config.toml
hidden_act = "relu"
avg_pool_shortcut = false
dropout = 0.1
init = "kaiming_normal"
Rows from block 3 of a small image classifier, named by matrix and row number. Rows with one number belong to one channel. Each number is 500 + 50 x the weight over its row's rms, rounded and kept within 0 to 999. All counts start at 0. Numbers have three digits each. After the name is the row's rms in percent of the matrix's.
Before each channel's rows are labels from the 100 images, of 14848, where the channel reaches its highest value: "strongest on" is what is common among them. Only what is clearly more common there than usual is listed. The data: larger renderings of crowded toy scenes. In brackets: how many of the 100.
# convs1: 3x3 conv (model.blocks.3.convs.1.weight, 128x128x3x3, each kernel summed), inputs 64-127
# convs2: expand pointwise conv (model.blocks.3.convs.2.weight, 512x128x1x1, transposed), outputs 74-147

strongest on: count: six (42); umbrella (29)
convs1.56 094:545493534488496539480512446548486503505471389488541479561507439412450479517446544509480420544428517582595511565523452542404524539472638465442504482490516562503361473512502534512484524521508462
convs2.56 098:506370552422518514523485511517448541483512402492540456464412395477463552499530514465501561501450492496432501505484566544561575430554516352461514514528480543613631605494566451549562524554564465585405492474547496461513517515

strongest on: tree (31)
convs1.33 096:414477523424568497519478462571583500516487542533642541542439505471552426483517447536400589467492484563565384508532489468543480525505560509600417489466561367394490492462475481460502449569557456
convs2.33 098:541556534468468473550412485481459521525534537561501450586502417475492547447515496502498557487414483439446486507488559557477566430529486477611544480460491510520486630510443519567470508594480518479480514464527426480504450487

strongest on: airplane (32)
convs1.102 100:499511529467524573416425481391528482436467446474453458430460434564450518471509462427571599447542474482562483539523471523430440504442565507542497488513519420496427480383461496470483564475440417
convs2.102 105:462487469483529507474515516573503560517462574565486480501484588440534631477553448514472453406526485541493489542452610494466393527539501437504504604452476480513589403487490499494512480512560490473548448442571463557496557500

strongest on: light from the right (56)
convs1.120 098:478475452543471550518420514434490438432540552536555543583548407455514514425431430533428490405549487484498497407517486579529529504539574455468481482535495446478507444509469497374393448363480510
convs2.120 101:514512400495504557488466494381523569465443455535483435475463508532580493503558511529514477465550503516486479577398417499543517488396520512508644475462464461519459449486506514607463508451509532494468480502549548493462492466

strongest on: arch (53); table (34); largest object: arch (27)
convs1.54 083:590357479543533526495494487494487481548467630466474548539497466475598429442471592454503514430585459493500488476407509405447545555538559604415479528543513428522438545468519484523568467570560490
convs2.54 108:453514497428452524556439536412469510524523504504472489489390501570432426511555537476501502430507542483502541440493562543551431510499484501591505507560498538459465526507529539437508530510486508462505474527638469525513514480

strongest on: candle (52)
convs1.125 092:435547495447498485531477502472461487486523422531589443444454488489435508518557533512466569524475555420423499453507492502463493526430537488534387468502569539547546536500474528345455473415513470
convs2.125 104:320499583418428490527471470447587472506507464396493489493453548432469467473461520493502463441454476502495509356436575568500593442646540492525441547553475523475379361483489506397550504496546478507632522463560548476528507558

strongest on: trophy (38)
convs1.34 088:466566509464433429487472474478466542452575596523452515581516609497425568463497544452401523463482548528466513458550499500489534507483588482468535506583585466408466585504523522328462362537568563
convs2.34 102:450430433483480530444503537467494615507493533532509445429517607479527504525522549436494435454552483491468484618526508508439590610512518649545447444433507585408506601481556469573509515442481521455488485522415562518484512481

strongest on: tree (34); pine (30)
convs1.123 119:485543469470433505514542410474643498480565470574536455527456566423506498494549456604412606482558482497515494457574459454607424484537519546402534493513482488497456486455543574582467453622546504
convs2.123 098:408491519556384495484560466435538593528456517426516547495518501567496512484515452567473465455402464496534483556573606476496550568473469558452469454567480565454500513531498471511458483569525543547520515527542542561494528496

strongest on: mushroom (40)
convs1.74 129:491349450520539525511531530492560538477273512584393437471518527486465507494506528494471509501565497445510588428489465525504483488556486490550494464513529553643488513480528427566615562523459485
convs2.74 098:535460477484446508571513524495581448516496447478540454602502519499539432489474537400471531515549489542473478523409566511447511515486518536498576521480487569475455526489559453530503472585440457515393514473501516487503474460

strongest on: candle (30)
convs1.96 108:557524532546432467476504457488445425506616478516513612586520467485510516442495515501447522501422535472428438507484462466529467547437478461502549529467488414483561536501557526416461468394479510
convs2.96 096:446550503534422504485463503398537518504524441456501557457550497479508491487478570484444482403360503518511481592468469537528604485538486511509452504527497546673548421501507515564517552623561527586530422518577490556460556501

strongest on: ladder (88)
convs1.95 127:606501451472394481498476418463445479597567513448637520607493582445603426448483456447424500542553480507444476482537542484566553422560520483383507550490533517396452487476576492502480496525534498
convs2.95 099:506446636497491504540425479510499439527468445516504492530484497453457505543469474525509515479388498566455483485415523576481498479525520528409544507533521437460484496490513563537561512608470551478573517489550581510496488520

strongest on: airplane (31)
convs1.84 088:539480394451456467462526502497527489467503423555413488514524553481443513485463437381414453496442461601567524545429477522486511500453502389572596493575434409481406462483505437433518490465534482
convs2.84 098:491440495455444566571449498568492525490544381544478442508542533451483457487485483518538499511496497484447508553522403537544443500451508519422474547596470480599511437479522534532407485555459422357554476491518522572505571507

strongest on: hammer (40)
convs1.11 096:477424469552530526532518474588509467524505525543530350511506587442481551486644503395530570490491482470444526496462452601472554607477507549452517508485584507440506521455551530448521531453532582
convs2.11 100:524523522552569547499541485402522496505441445420517448554528469535530490480520520353540515549491511532510506457574493534499453564439503494547497456446493493543456491470465495569527496496383468543492518544422429543424490509

strongest on: black object (60)
convs1.89 130:557500506480556538522540490528488532502553468462416412445485555513511478479530466455484382456487486543415430386332440454461542471564467463526573478426495457433523485489424460497497454541447528
convs2.89 095:584491468534492504526513455533514524483450498427496472500453517477466559474502561524493465502403504506478462453603444515468428514603517489458495496469485550503477414488492472482516485469484454457605516544571620404504368547

strongest on: light from behind the camera (56)
convs1.114 077:413547490492508511525499408469420521436591425483453559554408534569507487504457507513506397476595531469467420464523549396416446468529512450553521505418616515460460554493432530558508405496513587
convs2.114 106:460575464463581534479543471422452486498460577507499574502476536503554501499500504538493473466601482499562517427508534424464503536542461446622541579573500562534408468497518453512463499547489510490419521428529441500490438520

strongest on: mushroom (33)
convs1.36 096:404378438514558515483528470493539452470386472579477507490469554603480448544424539525463476491459509485460515425402524528458567494563394519554501549524470410563436494565571506644539517442426516
convs2.36 101:526498508527429486484484474465449569496529521479513490551449439414533475481540446521496606505472474542468512479535455473385470490486534454459454503486500487484541554507495498563509502618450473450568424496594497500446537448

strongest on: umbrella (29)
convs1.7 096:487451522464452556429536563556522416501377510533478449550437458497550429586400491475564461562521509450492551473517500554463428515569440543468491424526499566522492495412475441628493570535420495
convs2.7 098:659525507568509504531475465613487499502591541544490467560498540504507485489439470512507403534527498438484469499609576512418427516574465449555496478382501447447464477475433506482545520530539516520541518468466472519487457532

strongest on: airplane (35)
convs1.24 091:498507540459399455502466527480450417511426493438495407467479442514478479465419429421392501436498500496511483496403438447475498401508517465526438439493501477590548522437442486352479459429473497
convs2.24 098:549456507482523491476461491563505518483529489487485592554506510535529543482455495414507468452618525486501480539376592491457530509424475481527520513467503506439525379495479446468548440541525548429475611508573490526520449512

strongest on: light from behind the camera (50)
convs1.61 095:445494529540576495567456478576484490583459484459475518512412473452445531452533405521473489510489515471424475523534450411443568640602526524364561492507560478458551500456503560523457580494494497
convs2.61 104:437447541497495489465498498498453551484464477530466441483427467282466536509467447409532408501535489475433498556416529534569478436470496524551483524544501601608405548494533503542479507334437566468470547508515478522535490438

strongest on: pine (34)
convs1.127 086:537489464536491548548561517524552414529564459486554528510498490477534427563558408499412478521471502433449422398524523546462564480528538558554546448506538503400483562566474514454418480494518515
convs2.127 101:459475472466385482457572544506504532511540477517498324462477404503563422475519484478508451533607515501555500497575547528413397541493538538503462543395507551537460637475472510544521479588567592447466493492516525481460468469

strongest on: table (33); arch (31)
convs1.79 113:526481501417539498524514460473533566548414546479387511469536501532502508443423557595525578472504443503501516520437488534524580520534480586454547527584515493590535421439448401437468439505491460
convs2.79 094:512497505464508460499485447460490484502517504561475484515473542568486418476560561504532529482486502512596508476529481571505496465517516451484445447536539472532439451543496526570519459417459495427443499524482534527507501543

strongest on: hammer (45)
convs1.26 085:486399592470485528480466428382439498481408499424495502454458468441479605498536493431502507455458439543477577388451476543444537452519538518513496535460471459544496544520528536507467550548468548
convs2.26 102:650504505604485496460576538480484504487493450492502471492502552545508461478490495489473600488521479515436502458473410583452506504469496565432441474570502477418571540543482443500521487551524630533412484476463495472516565507

strongest on: lamp (29)
convs1.27 076:522401439503500482459458440452437512452452478598492502409493504511521420485527605434589640349527553496524568536513533476404547502514415480378426475546536492490499543530477475479419499389522489
convs2.27 109:385493541528557441498539486616561492511538484397491448531434467586480496476491520474500502582618504471621528537560580471499636508542450537435506551463499494571495527497493447487516494506514500551465346517482473464482487490

strongest on: tree (34); lamp (30); ice cream (29)
convs1.86 069:603479533549512512530514469580489506470489488429457483553582443615528539544480380455518494464520498511509442581486512413496450528487629536496439541479497480528409472512537503534417430476444590
convs2.86 098:538504453543533517518463558414501493498524478460512585494399520555543488488531536400515570438373486504387552560546493546500510450619600510486559522397513473500476421522469519597497533607513481553526493498513486475474494494

strongest on: sofa (34)
convs1.76 118:570492599542551511525525528372507432478553598583466585509479488554454463493498542509551457577585486456533565478425536539539553569476375499436556521470538465415528595537531478516569480500497540
convs2.76 095:547505454588522483474587496393474488542490455537493563518472487373527501484498491596488605487481507527533515511474526463511623466489526631523475521480480522328404494515521462434474491436583538521541496538494472495526591547

strongest on: airplane (33)
convs1.21 086:509480438504494539570495533436538536499524473595498441501498437407461487501589527568575599521478472484536403448557498513479470496520558458536649508501493478445494511420485467417549506564529463
convs2.21 104:434497490469532510504449571445462442490507478456512475477450531564574606486510513480519459443563514481489481461424528502526613367570541473404568430487477498486444528476422451546489509529480561452447468485603478493429457506

strongest on: mushroom (40); tree (35)
convs1.40 106:449421457459578530520479514460581487456400504475441379514416562575458463448532501430416460474520597471438472465509506420485498457525387516506482444470507552486507449471508509550604530520479489
convs2.40 099:402468505469552545561424473428509422534571537506508461424491512525533524489506490508501498514458488517602502490523531503496504435474528507523550525407503544458502510488497458497468550468544506486414495524619453500479460504

strongest on: mushroom (30)
convs1.45 095:584436419450411570458502482496436518438438493542498393553506439471508509540488474488438469406488513431498495481574488510490509556527467478454500560432407566436409462484608457471531508476484526
convs2.45 104:490522556489508470423493511446478518473461548498494472525516513561422521516475464524481468474531485511487502481411451542466434488541515432469455568542507519529478586499506492498514524519483540380557508423427539503520454536

strongest on: umbrella (29)
convs1.90 100:386524550496473557427465498456491421463461574494413491427542433496452536463555363517488465457526497410561455447491540526532591621525408506556469450451475459469512598510547508498578501448463454
convs2.90 104:396506526515475498442505474573460487508569540492500572423470586371470418472465465514536424452530493497470509488577492544523505561590501565504498502492478558430496651552482561420465492585512505430513530524496602519572405538

strongest on: umbrella (35)
convs1.52 095:489507521474418502518460460485537447421548456538509443534576498400510466489501445532508506612466520515530494436565542543540498458488577468476494466565598537562443552417540514504574469533482495
convs2.52 103:503500537409521477576528483463497613503495525482511439445483526507438484469514460490539464526527532506457477441422455495447545476514539571449531516471476588551469421513482520359537478576683487455349454502525542471460510538

strongest on: arch (33)
convs1.43 108:489526543508574478421444589540540509621508494500440559468494450449455491454478481537613504558523514392506463556409505529535531548573460450467509436548502516497511509417493545456448562489439474
convs2.43 100:511505523463509524478457470467492540518474495515474498496555475479514441519530581521490396455505509529417488485420497541492558470485444466573528514406514485448473489540511503539488537565549480558498401480468495450504438576

strongest on: light from the right (67)
convs1.94 113:336478491492389434520479538531518510561556480490519546459485563507430559393468505551477562524518543484441451511526516426520455519462501484309473558479483421466437507567522464465386503444479475
convs2.94 100:410508389468447572533618538528499523492460513518472448473522631449529508502502485537504542377491524493443478560551434557468448501526494654588454486500534507567621449477526573595512485406455523504477487478509449493491495466

strongest on: ice cream (29)
convs1.92 091:528455407508506523483507570485503483519466482355547439553547490585561496522456484561563499525544471446550515472555649442558546511586507462432504457558497524532511468440579511478469494499453497
convs2.92 105:644523466539494497524508512644542368505455485471478518443521550548467489503502426538521493446290477517455524500497555483452507443474523488548444538521493510556474543510503455599430515501535485447584505489569473502461491479

strongest on: arch (31); sofa (31)
convs1.118 118:344472410499541448470495537499535505513392487461450466489511542526388493478494436520492654484537516439508406493568484547452389469443528470503529589517414540614524489458523501485508575536467514
convs2.118 100:428483447472502446455449491453517426475584469521499620443417540577513547491534524469490436454361463561532516473489513515511413468531504469498477450599519453470461443510487440479489495521514485498476646451443525537501500545

strongest on: airplane (40)
convs1.65 096:464465447545530509511504518571503517565417499546406486551509584565520522475494548433616509378463473535553503453477556494479480417580508557479534540455541442564430543517510519550554484524602486
convs2.65 099:427472498390511493517473535422477489504520506442484557471459423608496548516467497411474417498587485451446517392537633485548524381577492532469517589477519403399480517543483583525506459535496545504529417505508502531494504406